From a checkpoint of a small masked spectrogram model.
Model: 6.02M parameters, encoder arch vit, encoder norm rmsnorm, encoder activation squared_relu, encoder patch size [16, 8], decoder layers 4.
Training: soap at rate 0.0035, 10800 steps, batches of 384.
Data: trained on simulated modem signals in the audio band, 78125 training examples.
Rows from block 12 of the encoder, named by matrix and row number. Rows with one number belong to one attention dimension. Each number is 128 + 32 x the weight over its row's rms, rounded and kept within 0 to 255. All counts start at 0. Numbers have three digits each. After the name is the row's rms in percent of the matrix's.
# v: attention value (encoder.blocks.12.attn.v.weight, 128x128), inputs 64-127
# proj: attention output (encoder.blocks.12.attn.proj.weight, 128x128, transposed), outputs 64-127
v.14 107:163140120188098139122130139097162097210211171127178088106166119112116165094080102137146184141075115177129130159147080139173127145082052157119161127146117079073122087132179139098144164100117114
proj.14 097:134109118107135108110128133139146126127168085076066132066128098103157095172156134118137093156106114045128099137128176132124151116165175134127070130095173176138169152078077103218141107163176119
v.15 091:142107144149107064125051109101122123142143119122085146126165069100128129163110148099153143137084137128146099174161171178063105113091118155141148085128161082137126145156182073096150122161088086
proj.15 104:119068126102104141129137148113128164057129178130106181108155118123127124119191094133157119128144111159104095180075137094163125143135126153127056095093184206140106153057143175169156097120076141
v.16 078:113100147139146149169125109159083061121123153125105123149101123113112136126150082140105115101128140153132111198096063065123092091170159126121123091179150177118127146122085081134116122182137152
proj.16 095:134130130068119126198116163143110150137149139155121103125104126126192122167094096199138147129124125121120107162193135169091106114105218098142085131000144093146191116076120165098102159123103137
v.17 077:133135149176129104079113135111121166038081126139161191137131132112135105108179163160150109096183102113206149065115141139163114090157118127131109156117157152154149225117129140145139195121094174
proj.17 068:125082131138108115101130120139118162090123106140098138175144130145109133100169127046148048131126139151108118152140121166126160143126097171108185161159104142114057146201166096079155109104137131
v.18 116:111141137130109121161123134071166131161202206116114084095166147114141137167133079080135148136073100204104151159111116063096110119116029156132119113147149126090107095134141126097116114130121091
proj.18 129:095132110061085154189154152145117087149171136116131099125135112130141120112113108178117162106113131063149105161112093180129103110128213136130040074073136131100108113055107160135136133111131133
v.19 080:086128107151103094114154127131145105121138149145140118049104106083110139153161083107151073133102110155129103055184110090131100060138065193121092189203139121133130098085114083140125154146107154
proj.19 087:134105153070114156161161137116142111095154103083159096181158115149126073136119102164134140128127144078150067138110121173150117125157204127132105071000143135123181147077119138112147105156141126
v.20 064:144123194089118135126123127081164136174198205124116085111171131156169150166128135116153185115099122181127129203129148080121115095100089152123100109093159058130077091174150155094124148184187104
proj.20 067:098134144113089149173104137131089135176153143121103108117128124108144141169124075182136158108117131017113098190105150125096104096132172130133056110127127225131099158061122171198137125086144151
v.21 102:114120103106190134117105135157130103109089071144095181147141140129162125122080158188134172073166135066172127153095182120120162159116162109158161119106088097121242129102081131152131159109131129
proj.21 113:112130163186093123117157099134123150193101165140163156122095122147051151093109138074131107159135139185141145122108119131128106129146079108099135144219086159140094148165120133131100135073170130
v.22 067:122115162131119132097117074147165140139142099157147195162080166113116156140122117073125105149130115121161141025117113179107154142145134135127172191161115085150114130177108106144167144177162151
proj.22 079:168124146159124146059158116077158111117072088086111101076161129154061100133146150165112118169145140119141122092099133109162116149149077127118150092063067165150126158166190151113160086134174115
v.23 066:134135126137129130126135135117161103128128150158085149113091131122127170128093175181092192091177138158158148156088158130119156126132142132138095109065115077084171073125089117166123111092103098
proj.23 073:106144160182130146095141113154112138218114137126193111096114138154091123111129162062138088160118152122135144142144130102137136132121079087108153132207084196137069149143123108091060124101199108
v.24 068:116132131173106126085143110170125163092115139126140106114131125101186129084111090081129112107098127127147088092114105111120115052143120131101107186173143160103109128091109075157088128138125147
proj.24 072:117093102092177130149127170099145102027158154148101137201192167168125080096127115132166086129132108094100140131149114191154151119129129162155168093053137126113163109121094129107175147136115111
v.25 082:107162155113099108130180149132140150144144197146113097091098086098167144115127098117207072149043113196151142081165092056115117169130105148096088156157087149088121055136152116118104145130120155
proj.25 114:138128097083120144181131153104134132077128084111118169149158103139149102144148104175138155084111129059123112189079193182175122119133150122150110105075181111123128118059099110156163107148153134
v.26 065:127093120181076088123129181084093132096134132140114149245195101142136123146157171145120081109165087107096101141180161113173125083140115141130144180120160163142150095102112130107159110120062140
proj.26 068:136092095109143129195133158142137126185186135143177111076132114094123163118121081175130192118144132135153104206110112126060094113081102175139093090135158084095119134104148178139127164127141077
v.27 097:144146129087062141147156179072116089175154167142150113080146115113105149143122159143109146131087121157129117237144158120166133119059056174123126080108174068100066115167187137101118091109133108
proj.27 078:080141127097129120149090137125136122197174157092125121120130110117130149137169100055108186153095119105136089182125110120118118095118198149112045100158142184110099170109136125158108143112043112
v.28 094:163143100087134163170096141105117116123194162098131109133187128135122135140137083127141160120115136140125098255119143158116138075085109157113151051108169091103057172156147156117128104121107097
proj.28 093:088131140107100125150102152120137116133158167108116143095127105141127122144132158041135122118106114124113099135179116061113144137137217135099057185166109181129119114095136124121099114110050135
v.29 083:156106137108083084110136136136136136124147126083165123109186111100122167119116167155184103091100151157137097093145200127140128109095074157105137142103150059064142068100096157128154158140052097
proj.29 086:112113104132083145146156166102167096140161135113081109099137114106118152142193107150089188162142131065133099198127114081125119091144147191129059104164186199123094167109155133191146118138140129
v.30 106:138136137120130113127129132150112139079079118120073181143139152142138078142109121174094084071198131131166172150068115159130136129175196118120114110127133153157189179096052104174119146141141146
proj.30 129:114142147145118133145126117118097098197108168161193138151091132139089155105096184059130161151103126178125162152191134094116123134110097109116143117232096109145094134196161150111060127104077115
v.31 108:106123084155136148103102105138080109098075121152119164130100128158088033148091125162075102135223143114125136113118100185157115114147141067147137138161116160149133156124080103104118125116213155
proj.31 163:153153159151163113086111099106122115196117130151154105144103130143083168130087152080095161145133122170139125071180127109094149144122078119121166129131080096133166135209169133105120157120086123
v.32 102:132108126082119102149086165077142128115168166092093187155194098099085146144128185154138165095084138105112082214143204081145141138132105128096082127069128079113164121207142154115113114129112141
proj.32 110:080142102096084138193151199161112142200141174165128095123134124123108179134138079036121131114124113091121087221097119103165119138136150149114042096150124147078077153091151142143131107101111139
v.33 082:048141087117070183149117098117101120122142110152152132226082102169107192084124114080102115173180130137126135094189151155132113148110127074139189143142112162102128087100208041136174106162119141
proj.33 075:150130140132188079111146098119176126121120120120104126037133132112141083137143121165095118113143115129120127115106080133115132098126120172153158153066132088113120132180078203085131111071143102
v.34 107:157109097150110131120137095106101145131105106092119160105184122126089115064137129093116138144145095093129097170110185088187201156068126152143104120135132134158062144182189164066135081138130160
proj.34 115:123140134113139114112161141150167109108127150142163038108128088146191125181138146110138113163125087159130172067160097213146121154165089155134150100108121069058159103112154089136128111134158121
v.35 110:173164079195227116115175099157111122116106056131150136153128128128176112082141120162157078169146109149144122056068163154152116133114159115122144086161065154184096171114132095096152154160151162
proj.35 130:155138118146163103073139114113186106045101129114100076118131117142131110108116133144130152143145158131093193054214098184122138155149090137107202169074136095119197091175125127155131124150175103
v.36 099:140162140124132170140113118088112144118186116112130124066126142126074144115126166103175107165099092120120097126136129137149174133085102096147162129121138122148034167161177115047142142110151140
proj.36 080:100126117184116105110138145147168110140112085140101082181163143135176121108150162123108140116141141151120187103141073072144147143103099131121184107197109183085130101116153092140145090143158091
v.37 087:133112170134102105125134135147137090143126186243109095153066147138153148162093103175070149090196093160127114110154127133141118105106124136171201156152136197075138157084092129115151122135120124
proj.37 111:137125194115148136095108100124152099158113114064156113092119094141065119127100203086087133132148142164157129099140129118106129150150097113112175149175057118141103148193144119108108113104183097
v.38 105:116109093125099125154148127119107129161116134155045167117121153144157127135094090074131135112104077112145144160133117070116113205194111158088125124055137168134111107105163066091123147119216145
proj.38 101:085146127092136154222155183146133142127146107146157102100111118146149128138099152192118123114108110102146123117082176165184103136112166073125079120142138026088165080059076156143086117109157102
v.39 100:120101097103163149149130137165108164111098103141063120129146144116139144085159133071129144120181133069124109235113134153138202151077109114124141086162177113159077147183192140127105069132194125
proj.39 104:163131145186117107065155082147176115132120094096151114076095144137175108148124138138102103182111106179134168000162099078104083156115119108135156155152080118139176090092082085158116125111181124
v.40 081:139186129161138147119110139113195102126142114091137124105144131098115098067154091195150113125067089149127115132122064085166191107053203140125112141140104105117095114120087140154108107140050161
proj.40 092:124105116092132084112094119101061158078117114147151138177152145142151121138148131095183136140150129132093149172128176188076117118144102152137148107148161188135120172090164125123148092141055159
v.41 103:135136135111155167158113113117147163193152116077123100116054090146097097072086149145171156176088158163113108094100109078129094153180127094100155131106099113116025114077100172071105188125156107
proj.41 106:136129070119125138150136191127135144116164104228135140155165151106157162154156051234131144094106101046122111178117103128120128107129138153143071076104167121116152088103151099176144099127130146
v.42 103:094076110094133118115105185149158112121073090155086120216114115128144125139134121137122129123159166075175164081110092141092124115148206160126126170125168151146123100106051123159089178088106113
proj.42 099:153101076128124098074110117132110151065116077124170228106156127104127102135134139183167065111115135171107125120063137100098155097098033113127155141190166158183129170077143146122138091158059176
v.43 102:102108121109140122117160156156162144121061082167085169133121186097140103132123125141099063109160119105163146131140097136156131081193173075109110141182130150135198127100056114161116109128175147
proj.43 078:157129149133146088116160132126128180077138061120137127180107086143189133080117110206132157177123130122156156085076172171098119204083088143150177095116110116141200120106132122123127135109131133
v.44 109:142142129099109103124152111141176091051159159093142137125185144107178081135143161143166081142121137109137186155107121170117171129156137145156100107094142154123102078169131094191126150099076149
proj.44 129:138114083124137108116091150096085166098119102142115176180146132118187109151151150154168167098148125123081133135086174139117140104086138147149144143163198147149120153026136140107132088159101160
v.45 113:141095170148135109107114114185189138080176169170138131115096113148109101120172142122175149101105103168109104081127082102101083174188157136137112134089123125142054152047090121132144206132210146
proj.45 100:142116129141129155115159126115060128213125122127103132103092105114077133149090110213114163147131141069128147154183170135100121098099099127138087119051089134168232142211194171136087125105085118
v.46 106:177176122161124127068147134149120117090102109110101143088072131131153087077125176150118141157208145151131091070113123154109161103181124116131112119164111164135149173128085136157128174158167117
proj.46 105:120138132143191125110115107140146152121116103139152164173120106145106093194081118119156036101143094063143175065139147085124123137111083169128207216122120080119138072152078081117126111148210145
v.47 088:140122134103104081189112096121133125023099129122154133135113108078131133138059087116098115110077168148097116095211092133140125093179205152097152182124127144127156131176070109168123190144128167
proj.47 097:134105102129109185148121117149051147178095139152107198151154180127157134139134147175161192102144086125104157213053185129152114108079120121140069050121164099140123108078150167144139101152056125
v.48 094:118146122147115127113191107174145118104110067166134123146079173157145091101121149151092101132229151104169141050121141160115134150155189084146186157132088147172141134106121077123121164091242142
proj.48 134:148122145178157135076122081113138134141084109129144100152129158124068137100126144154097112151132132172133128042139108135109137147129048119119205136116064132126120154209160129112133144110162100
v.49 058:093091151138118122196139107141118145146103203173156149077132169107126150145148105186060130045138112201109160171128162112163120067110027152126107178119115042102130152124143069136096154141111127
proj.49 073:115155162111083138124155150139135111234165154109117130140110101147053154151119165053121161150147113072116105152186107087138087116142151109105057083165076195128110147161164164093113107107110103
v.50 069:111126171128098141107113150089170164120182147026181169086164114144115182145134162063174091171115133100125103160105178088145152122062113127128118106122131169088088116146128118125121139169091095
proj.50 075:154099089137124122158111182118108127049168119156114164143130090132164083130171167103142113093138127137156137189144132181111155123154175177116138164166173108165087127102059115144149138138058143
v.51 064:155156121077080118109099144058102102189169172128136147182156106122038119162166139089160185120141147154108143142134130109204121131103095155109181126119131104057120095163111146089136085131090103
proj.51 056:162138150144130116139149187158131072119153129127123087056117117105115078135130146169118036126136128148200058096141079197098153126177114149104075121047071154158158097088129130068168151121175122
v.52 097:131135104121094170123146143116122101174191136104127116113193106152070134125183172131173154158119150122108107172145161110132158143092132154150163087109124134043096135153154173038152090119099101
proj.52 075:126139090175138120120112115163150103167139150141108102100107120148126117130102138117118056118113105148168116132169103067097159130089099093098090228228093190148089141110071096181107107119136154
v.53 091:094098145124099094137104102144106155129165197109144160080134085087071167161151134102185072144053099154088122151145113092171097124118071156098079134165187099112059106135153130123134114159084114
proj.53 129:130125117102108130159118170116128113075168127126104125140142110119178098144159109137160152110119115109131102197143143116133115123118196162137054082090190147134146156067139145128159114148098140
v.54 059:149120143097162165106101129101122085092112047109138154163100122150159115113136118094127147196164146077170148143112055163103144163145178153121165056135175130137153162144146145131156092086055118
proj.54 068:150134128150163088066147088169129134128096114127155142099104125136085120102090215106133077142100155178142192065130137108130127138104117076117202152137085110163123139197118105141062120120142153
v.55 060:139094175131138129120113092145128181128099119083125178171089129126151129129123103117089100081126116108093169076137092089141104077200122149128113255144115147136136062100082108169109133165138132
proj.55 078:128105092114094138205166167116078106185166123150150129095141135144091159150157108185146188137147133124127141207109173126129097151126169133127085038118133110110120124113193181122155108138168091
v.56 072:113160120126099089015093152129157113186172148120206135153120105133115151115170168122185102165132129115104090096145150155199125152119076195128166094153120133076097128159159121085139154117098136
proj.56 069:168129131136138127134089145109130138000141116142112101130159130089181101136131081122173072132141125168170075073117103145104164116134155162135166139062146117168154140095115132112187149154124126
v.57 123:152118171135163140175172148149134161095052107127096143142112156128168106125080100144062129074165117138163145151114118112087112135190157115129113153152122139182183157080077114186121123127184161
proj.57 128:093148135112131141115132082173098176201100154144164169140098127127102177135102174092133126138119110133115176166134120143132112135114104088127159123167095067129105093172117144092077147118068116
v.58 069:148171142076119142188129141137099154157098127108079095153170117111169078089151112157121173057129148088185145119114123112089085154192151131141097136101122150137205095104073108140139123130134156
proj.58 058:110112126139140120216155147103164136172101098087123140125088157124144166121108142219121120116108164115139169159063169157122087147112118104135102124161143079120123017071116118148116140134198120
v.59 084:140136129129175133156160139129089161098065117123086114147114159148168121089078091154074161075180127102184143171116111129056153141163151112151098167073115170160186165108112118151108142124194150
proj.59 073:075121110111115106112154075134152155167104140166162149130117104125077178133103141128129127125129108121118149113118146173150111124140054084121186104196132098095120099148121131143096133107105148
v.60 067:121112136146119108126151119145137114104069111127109139152091182152174089134123087121045100120167133111132113055090105164073158099195150103146151179176117094115131138141057101178114132143167107
proj.60 054:095125128095155094101148137087171088161128122107142037108111116115141104149139166172099146129112128084139122053157118123153095143178071124120179137077065163168168132148156132076112163156232093
v.61 071:151181096092145144174180162102080119147121114111128114195158143115132140088098101143097178076145156079122132143120148143072157144063220123141137073052104124086170132117116151118112111126109115
proj.61 078:111139132154073123123176105168148077182081131087149105064097139156115116134083161104121085136148115175114146098108112167146122150147057074126124167226083145153142113157100110119074148108178129
v.62 056:162121170119073170157129097110154127147134154126108110069121134122103097102083089203095118077188146154118119144121143127129147137184118122125152154149087142081089129120083159046118156154190136
proj.62 072:104147137138124136105122097132128113202083136129164116154138121161070137120111183078139116157101150127129132089169101118145124125155063101095112149173063151123083144170164114090114125091067109
v.63 064:102159096193157105100143083160127120149134117149122127155096109139087114138132129130163155202051087139142153076149104159152143122115119092145070123100136148147097153091223092137124174126220156
proj.63 079:129134098126151082112107114115148152039094102133119084135137144092189105110167082167131090113131120155121132076102114198105135140124088160124148154082188118126153153095104129151175153163145174
v.64 140:100127159127127151098136100158120120065041132153103174165073172141119090115094151071088080140134124102144134021130115149112167118135159056134142175112134152186192131128088080194116178106198140
proj.64 166:166134150154168123057120111109135140114103088133138086144135126128097119144127123156123088120142134105131132068132116161125157136173045133128195158101103129126149149225186126092163126150143117
v.65 130:156148179166120062135203173122154125140076118116126117109078139148193144093128160205098121126091140181130159069131112150158068149123119140093107117149143114108138090089103154145114133134064150
proj.65 121:121122108137162129139114144123102154056145119146102127135123118146114143132177086070177103108121140038097124185097107186119151107167152160127108194125181103137153174128099080161116151135116141
v.66 088:122141160158108105125127149171136119092089090158136154171125107108143173171137137163142137149139102175130181128107192228173099141129087125090095135148158147086131101101147088129125099132110090
proj.66 079:115110122096138110090115115088107125060138151138083105091149128110136085134165146052160068108137116104100051144160110083134190133140233192132136136068170125133146177121139149117164133162107151
v.67 111:138155134160110129137155142166118143058065083146096161121082138115189084144143134150120081095156129117187153041089121181081091124170118074128106194188160100136159091103077127187116125146120161
proj.67 079:150108143085150097096119086080105142088145120128145151174156138132078135148143083138160130170127133123112138149114158099174104148126092180127184102008109148176220151165149088104183150153123118
v.68 118:122127089094129130111038107100108099153150172120148105152182075093095162137165118141131100131143094137106117218149155124131106092087104181142140053111126125111090175173189192084163098114066075
proj.68 110:116120136094084158155140153162136135081159162097131120094137091117188113151158111118127159117116110181142080199124144104130152148135169110124094119131144145106068160037101083108096069124092162
v.69 112:118123070120114149094129122156140149066075089111114146122131152171143092121105165054150094141179131084162097086091121185081174131095196103124154165143091143221196145145075095124156145115160138
proj.69 144:130129131169159127048113101117137139154103103154147140147134142129107105112121168108094095125130134157141167046147129085123142131136061089131233150156088140111106115208130083126134131101137120
v.70 121:146116139171108118131203143130114170151087097121115115117049137116209070124101125166127097122098139140134142082099110146104071140179144115108107157161149142141179078073054095182124164163101149
proj.70 088:128140126102123153185126151115119075110106142109128124164151131181043207124145120112126173100180140080094154155126124159155131117138138167129088155122080098133146128172198160131125142133164096
v.71 124:113140103121160200165107119089118103190187182163126081155170146130095117077136120109137171159120110128141103157147128083128149149086115116158148070111134150084056170153187110086142135115141101
proj.71 090:136127125125121129091154142149132101172158111073134064043080121144147148170107072156082103123153134186153110081133118180121140141179151131113143146089082093117176145134133164162121134106186131
v.72 104:125147092157138161125159089108130107106120127171145162107094141149044144122108168060129134153108108133132100054134121145139185139081131109122155120053075173142113100171190124173109126085168149
proj.72 127:145134153179169096044109077117162140099043113084115120147143144110139101121107171137109101136130129123143183039164109142127128142123050104132210151155125110138135140185106109098148144133132134
v.73 081:149150142078115106075121175120153111109111169108161145111157124157118113137150155204120065121161095149136126198130161114193095126150107170132127119179168115109160096144103202127148081083034137
proj.73 069:101110148150114165190126118157122161150145136142170153143129123109142176102147145052162153161133143103150081189128122070105156116097181119121117081135090120103055165097142100051099101096107112
v.74 128:099124171155110099146172107160137133091049129160116149132046157137140101120122152086119100117131126138128142045129115153129132121135114064112120176147127144180141082111067058209087171142169116
proj.74 111:174128141103147135078106123107135149123112096145155114167156106154051107141121112137131112101156124104102119113127128155134136137199078166125184153067098160126173167195196136049146117109119123
v.75 079:132130092118106094120089076163171183092162092101143121132155160127159113096178084063149071134146131095166155113102160107091147110103167180104134141114129173179146105138107131090166147132117151
proj.75 077:105133120141125115074137113100128108097107173118157189137126140151134089122111181122136105149094119195155190121119120165171103132100122065139224132181134122121079111126072119099097091067116144
v.76 109:123088146183139114106190117129123176169106111121120078122062139138211102121097087217107104123103127146112151142127078104140062115172117123119111158120135141081164135118110099163124164163118167
proj.76 111:127136115105123132230142168159103128092159147137094122119119100108135167094158103174146191110131095095097106197099144222119125125115164142133051097133151092144135132026124164144102152147124118
v.77 104:124141140102096160110112149105135114141206191123116108060159107110063170137129125142147147126127143126093114169114145103136136125105077144142165076145122122106067105149207167101133104098080097
proj.77 090:130135156138140134120112144134145138129128132104167173172144108128149082144166143020140088149121129119143078133167112083134133119099181083106112168156160179144082189083107075102113089123112152
v.78 100:109148079167176121118146109149124100071123056165147136179146151180133101070120122134119085092199176119162124021094124174046176129120163144092131157083112074176164106105085123134156143122194144
proj.78 118:137141152160114087067146083138164125134123120127093096093111129138127089133111173138074143175159143127149140023154106105133103139110082053129186167127082159132157101197122108130121140134177101
v.79 163:118136100117113169141067139102102117142176154113161130103192096118113174151173148162167120119124135123089093243149157095136135116093099190147143090123122165107083153146148195053166058088045104
proj.79 173:122140144130096137135149122176137094162150184091140145106090115130127111121110174027122144143104121199155132136150121096112129132102186084109089116204097087105073118101091105125085117111099146
v.80 124:131130150178156118143116109212194114151134084141155098156109219174143132142130186153115098146116122166129148095119105167110125141134184106160095146117145050122102097153103049142159171126104096
proj.80 106:138108146164134116061124146068072130118108128151169119145123082116110090101123065127134130162141173125092153089158161109150105152137066111123178094106098202140181177141185172106134124122151129
v.81 104:107094114121134074151183107165160108062158121124103138100135097094135157123143141074147055151138156079152112123083152115095187096095161138105124090120166091183122144153105118183125197148107100
proj.81 102:131099122134065210116103151077084179122089096112130145133153173174126084112153138130111163101113133169096130169101163104168104131139122139153154176134085179100134132122132119096109043083109108
v.82 135:139177162102153147149074136150086152118108106121166124109119111095128132176051124083153127147104139150114133000086159115150112117130117124127184106061147098125131113095121118167115119142147146
proj.82 126:110109110114087141120140147135168091141145126145131083146152113116104176117167076213136162127142140138112131248143107109108133130123157184141082090129144156132151142138167185135162119151061139
v.83 140:137140095116127141113097133082169116146137055077134142144105150148100207119127098100125165185141132121130048181147163154078162110100102105160138116169136130129171133121141146093154085120127142
proj.83 144:123122134127135106082128108144113147050122142138090130138120129134129075114159214080140014117131101149142120052105086121147137132153133118108179185101082147140065143170108100107108138124148120
v.84 148:162135147055114142148110174114138128182127147136095165092176084110094144116156133147120190164109126158135126159121104091182140119145176160133118039163145204073114171171168150118134064150145133
proj.84 126:130119121122144096110115127128142129064151100127128126148131136160157140151101099077169066126090113133129131188140128157118168139090161111126106129075186053149137114083095149152103145160052151
v.85 133:120124154112119094125108099153096128116124101149119130049090120104172113171109130127124153110115152147119154104104145145138086096216098071098091150144199121124159110056093103215117112115117122
proj.85 133:118136104125116157152110151157126139126129174125160134179145127128135139120159095157153122114144131122124131232155159089116130137041214167115073098145134119139091155120121182101124111128073131
v.86 120:142132104177104175094166143130148140138138149192137113197167136176113125088174112153096087140152108137103086199182103100121131120090160162132118158107125142074030142120152209111113102117132107
proj.86 084:121111120096107101140080160133115095177179158113159151045116126123158139166073153118167171144125143176127165076116150203130118087163014122144178053112152093141177089139149097096131189145102090
v.87 104:123098086081119149171119154167048170088057130107110120167175120105198102133157123148089112070185125119141117170154134072135086067173162131110129130142141145132150165101105095135112111157107165
proj.87 114:121126104146073176150154109161155082181161163116151155122108121159083127133091171100155121145123127146146148196130130088136108139120068075117133164218090140129090074146099150078074127110119102
v.88 121:132164148166116070074140164135192109111100075117125188146104119107177127123130154140138138149101106131182118042123129125103144154101198109127114126132158104140126122119087140165129170145056138
proj.88 123:145106109116163124089112115093082182097104143162149147178138128144124134092162088154160141128103105140095181166119166182150131132146080138148195077121163147120169174141132096148154110154136118
v.89 134:101116065124152077109128133148144134120073110100125149146100120138115128143101093089137125110139136103143125094126163153093162093090113086168189096174094076194186103115066073136134137090120156
proj.89 117:151161165122141183082130106072102134169115141156151121142128121130083116110157146094109143180154103150117112055138126129147114137123116143129119178096098149095138130210144145128156112127166097
v.90 101:144105130098168134156105073151144119122120089132122140071117158094112180120089093143181106120108092134117111119121147076057139141120113129110150133140097142150169098096130181173126117140147199
proj.90 110:114116119099086138171135161111061122122143153150137118167135105106162113122135107166123158142120129129100129159106117169164122127116226171143050061099142099130090169091144102111140140153066153
v.91 134:118149149045102114077067086120122129174136180160123103061157103104091134167115138042136171129155110189158144158123178094162150142134094127149141080151081168097084104141175135112132075142113115
proj.91 099:136151172135177145114153149148141135132159106094186175220111125137116165102149124092139111146085099108121106143152093102120153133074197124099104075077205088131144146100114107160141136096109146
v.92 157:157126158150124126138187117162134132069095072136112117113122086110178120135126114169088092066148134154126151121148121176135042084217173071090105184163136182139154139091087141174133118135130151
proj.92 107:080107076134118113147074110140113107096168166100133192168142192143137135132101126135202128165127134089133119146095139058138159128113110182155079081132155045153114133122115124079122189153137131
v.93 118:142123136136113179100111175060088090140155172105107099107153140139079071155125096098113163127127135153080141105124140128131153150057064145120167070142118132079131154125159084087126116112175104
proj.93 119:123138134141142100081151081168143103240119118130158072090105133114101186154086171132103133154143142129131116058157117129138113137145098110131129166102069178159123140192144171153121149157157107
v.94 138:118147097107096097129124131157140129065066074112120171186149140175193141094154102092153092085155157117155127101100211174093145120106145138122105145095156075154158146105060143140120150117065104
proj.94 119:135137148128125144107116139114099140174124184135166163113122107090103131132134215084103177123130107177127189135159153056108057135122097121136173129226105203096121090187148134145095109091095107
v.95 110:170169117157143168167112185114137150139131162138174148100131105134118131156172149141145126105102134118106142155120099119123163155090095135161156033101126042139041118161145158101131136156075138
proj.95 114:112165109148135134096103095133173101213123106127109129102113152158068116103122174056126149171105130113133160132166123073110141127120141095125126192182089185145124098167143126152085123115125103
v.96 114:118125102103110100156090135111120093156145118109133105222169112095130176093206151131140127134105151117140113166104180040148136138102141176158111083131134111075130117150141138091139103168112113
proj.96 109:135120102100130129174137137184125134164160150112131124039116127119178100168097112109158105127131130135129131200152109177057118119103163109114082127159185149124097116092087160151103148123127130
v.97 113:098122111076121131134095115077136136155138121091157140150175111089059134134156153054164154136058129068080137132149147146142125129043110175157161154173148151057136153153151111066130116128111135
proj.97 084:143093069152108150160103134137162090079132185142085158087153130144169119103128117123125089122154144217129121187125117113120134128126155129128088035140135122113079102114128146208149090172092137
v.98 090:149130146194117106076157102139128163146068139146138091115131144157145125136102123076090115093122115148075123055145108120146109167101073099139104227128117106095113167116153080111118134115135171
proj.98 087:111126122073129107159140153154157131074127126125095141169142114109111126179148061154151133132134141063136099149100127113141130069179127152147048091073147107123159059098138168136152153162169126
v.99 109:116133186169166147145207129108150135146146130137116080152095191167196110099112147129081152110133159102110173096082116096097092124133199104105128165122099134160176127057088087170116162107218141
proj.99 129:115139138121163129128132121121125112175095147163141114103108148153071149129083096180119129158128120125123123120133120189127128136193070113131160138136077134121167096205165147111116161155200104
v.100 088:130110065104152155095182183073095095162169120102162140192118108155140082107127163146117147183096127090143120224111132121155160083161178154145169129140126187057127111138150164078103106095134116
proj.100 078:107169096160121166188108122147133132122066148131120078070104136113124139099128132076098130147124104151120164095134109187167111149077101080120133137179046104116061133134117136171159131113133123
v.101 096:098119090102135114072102186141094117099076146138133111172142058109119140089144092182120153148153100099174105199152078175102149067178178137125108163201113214098147146135100125135107145103110125
proj.101 110:142125112134111121162131075133110104112140115103108149097157108144203103135207139106114140137120131146138146127110127139147152148051132155125157055157191096135080156027150133146132116101082134
v.102 109:152102124107067117131147127089096139086055089145103185132112135119213147144074083182089081074173098155136117124150113147124116134208164092111127194179144103131159128122040139160111126169124150
proj.102 095:115117134101143115136125114184169126209140167172121096121111150124069128120136187103093127156096093112125112123121124070156114120122102098131103080070073117103125108124167111117091166110169103
v.103 115:133179084188174167152176105163177127105134117126132149123116137209125107094140118115133176140182149095118128113134156148110164167106131091117128109047096054184074144109138167134133147089173123
proj.103 123:129145157177152113091131097113100153180083103115131132139126144129083145148073192180115105124154136154117144026137129116062156111124070123122176225175101120154174116206110104112102142113178127
v.104 100:084111124144116127080120107114142119134101091178126171155096163196156123103099084116125121103163140083193124121169065153129150115177130092162166184113099126145169072104110123125129130100106118
proj.104 098:156135139108174097109125117112114161104107099135127103153138131104090105135163183155103115172105130111128128065074106153126138114117089150124168102061154154120120185165179090135185183119195119
v.105 171:117131106117137139118091135103155113163189178110159117148188086088090155134171130113167136143061138135091119145140174117143130127052024145140130100140165114059101114164182144083160113108063097
proj.105 152:125124087115088154135130142113127114051163095090085161089138121125201109125164100113142151127142128099153081188105124119146132129149243160144094089128139178131116129057095152176153093168121135
v.106 104:095121176105110071125113083137172134126097130163135137057078152112084134200058119131126072074049088164113141071126090115148119139146098146140141149161122099137136129132128097102143150147094140
proj.106 102:134131113094120135123114162121083149062151128163092128182138078127170124116167135129133158145107144097129095197115144119174129108124163137147087068000171147106097158081178077158149099152117145
v.107 122:135117101099108123089094112070168121164162166141189137124158099110089104165144139079185111152108125159158143188166182080166164163122071144142156092118131145093126134163208112083160083132068114
proj.107 114:102094108115142141149119204138093148034169089076083139148151117123156133103162097080136118130140139100155065164114105165145134124109193169143102107026141132132127134111089127145177132146124133
v.108 093:121114149144129153192124100144144098079144125122121076144142108129130126100182111129151136175079146106103091126141151160090141125068086154097122044091194083135107132102127201133143138089104082
proj.108 083:101164144169117121104149118133120136154153140098175174116096136133122110130099158155106142109127097166133187122151125092102131145148150096140136243232117178138133129122073095156087111128110169
v.109 106:148131124118171103141159152164130144069084061112097094196114139117217126069130074194121170116165156116129094191085093147077100137159183122104111078127126117131149125076070183157082123136162101
proj.109 105:113142169129137131148186117171091110248112202155178144094116108128070149125100164129119126135118128171116206085128103118130124124074081098121133164181109140141117097128139129088068139089117133
v.110 103:145135111150157079067130116099088115113173192070183092101132110085152149120075133116155138170073146134066106102116149138142158108096061107145139080177140098086180112159153141139151107122091087
proj.110 085:131110110104077199144111123157167139114112058174112111158085165116135133141179073088147165133111125096114098183106165074149112126168231107114113137122075227138151154123098090142105092187149137